A small image colorization model, trained from scratch: 7700 steps, 2.5 epochs.
Rows from block 8 of a small image colorization model, named by matrix and row number. Rows with one number belong to one channel. Each number is 128 + 32 x the weight over its row's rms, rounded and kept within 0 to 255. All counts start at 0. Numbers have three digits each.
After each channel's rows are labels from the 100 images, of 14976, where the channel reaches its highest value: "peak on" is the class under the peak; "responds to" is what is common among them. Only what is clearly more common there than usual is listed. The data: drawings of small networks of dots and links. In brackets: how many of the 100.
# convs0: first 3x3 conv (model.blocks.8.convs.0.weight, 64x64x3x3, each kernel summed), inputs 0-63
# convs1: second 3x3 conv (model.blocks.8.convs.1.weight, 64x64x3x3, transposed, each kernel summed), outputs 0-63

convs0.4:091091093142155087109096104114091084093093109104092116079094137091103156085090076083091092102122094138114171162081117103102101086140090090081095150109111131127087099158106086083090090103092108
convs1.4:131145089098123150135149161090153085181141124087115052116157138125162087093170147096109162149081142108185105083105076178160137175084107152106092135162147093154112131116062125129151157116139069
peak on: link (80)
responds to: blue dots (26); purple dots (25)

convs0.2:168116166174127150176093160177132097118160163177186153089142140129170096097148150174158106150163167182174140110092165141111146145169184155130162174131153109154158177138114097160125176153148161
convs1.2:133133105079108156081131147098144084178129091072123071126188119118146108094171136102115145145087150104197105087096089181153118164086103148090122120149151092140112110117051125129158159151148073
peak on: dot (100)
responds to: five dots (50); orange dots (28); white dots (27)

convs0.61:154156141175147163191110139156198145141192138091185130149154188140156097077139123134083154181137156112169137116109071160170172146121164142155144126180151097137113185140126139106141147157152090
convs1.61:102163130068115107149173150099137069166129083079130058128157091164122108092166122097118103120079111127174086085135079172109137157083131128100093090124162096162109123099065121130126151136154071
peak on: dot (98)
responds to: five dots (38); black dots (34)

convs0.10:135152163143139001139179113169137107112141141174131149131103175174132056159122092160147115120160125187131131158131161097125065142151167120113083135114120147145169183147170116130137119122132154
convs1.10:132108098112000133095132161102135092168139145094104108125155146090162101090161163099147108147101153114136120094123094163163139140088111157103140088135145093121111127176086142101106157118110091
peak on: dot (100)
responds to: five dots (51); white dots (30); black dots (26)

convs0.34:168106124151153167162091160161142144142166177161158175094148159168179105154102150160158111151169175161146173176090148166122156155159157145110141173142175174183181157166138108164166110123115134
convs1.34:135149128083102132090131170103131078179118115080125076139178130138145082079166129095159070134098142123191099088126091172127128161077116146054131106108168103146137116111058127130114164122142076
peak on: dot (100)
responds to: five dots (49); orange dots (27)

convs0.44:119162155167146138163152132178172153157138157164150155177148117135134124189161164176152158147183127160154121158175164107154185129174171158170190131156132177152132144132172173143149155170162160
convs1.44:131127129072100133087101181104132096179109103077123082119168123145154062082178123095167100122100158117172095090104095182131110156075115154072133097134161100136150112108070133141139166148116074
peak on: dot (100)
responds to: five dots (54)

convs0.32:193159122120172113158150089137156160099165161157140147084125234127142058124120104155077133165205141156154142174127165120130110127165149074149176138160127143125118154144138122117155105139161156
convs1.32:139136123078102124087142155097183094149148081076139095150186103172130135087159109103156090121096129119154082085147098179100122160088100139108132042114160094137146118101063147151146151149146075
peak on: dot (100)
responds to: yellow dots (51); five dots (39); green dots (35)

convs0.14:099094097130108095101112101110091088085095106105093116106084091092090191099091090099106084084112094111092186106102109094086104098104091108090128125085101101079102085116136086102096098097098101
convs1.14:161154151095130158114147171104135077181106137082117108140182135136140077093175145088185114136104142114172101086159087172115133154084099159069147153115182090121110116133062138126111169163150078
peak on: link (41)
responds to: white dots (29)

convs0.62:173153172125147167161151173162171161160171152159162170140163115174163100163148157159171159163168167139150161158169161169155134170122164148156150121146171150160172137084160154170165157156151150
convs1.62:124138131089103134094107178102139085184115117079110072143173126156151068080171119092176097124103154116177100090127089174130135149079116159066126103107171099150149117109066149135122167136105083
peak on: dot (100)
responds to: five dots (49)

convs0.48:101086093096134100100105097096087102094100092092095097123095104103097187095099093089089110092093097095095119103101092105096080100094091096100086096096100096087097092127099095099099093123087095
convs1.48:149107087076112131077114176095161087168145141088096122149168164112168099088175156092156143157095155098108140091128089171172155180089099171083144150156167088117122129151072158122123167142108089
peak on: link (38)
responds to: white dots (39)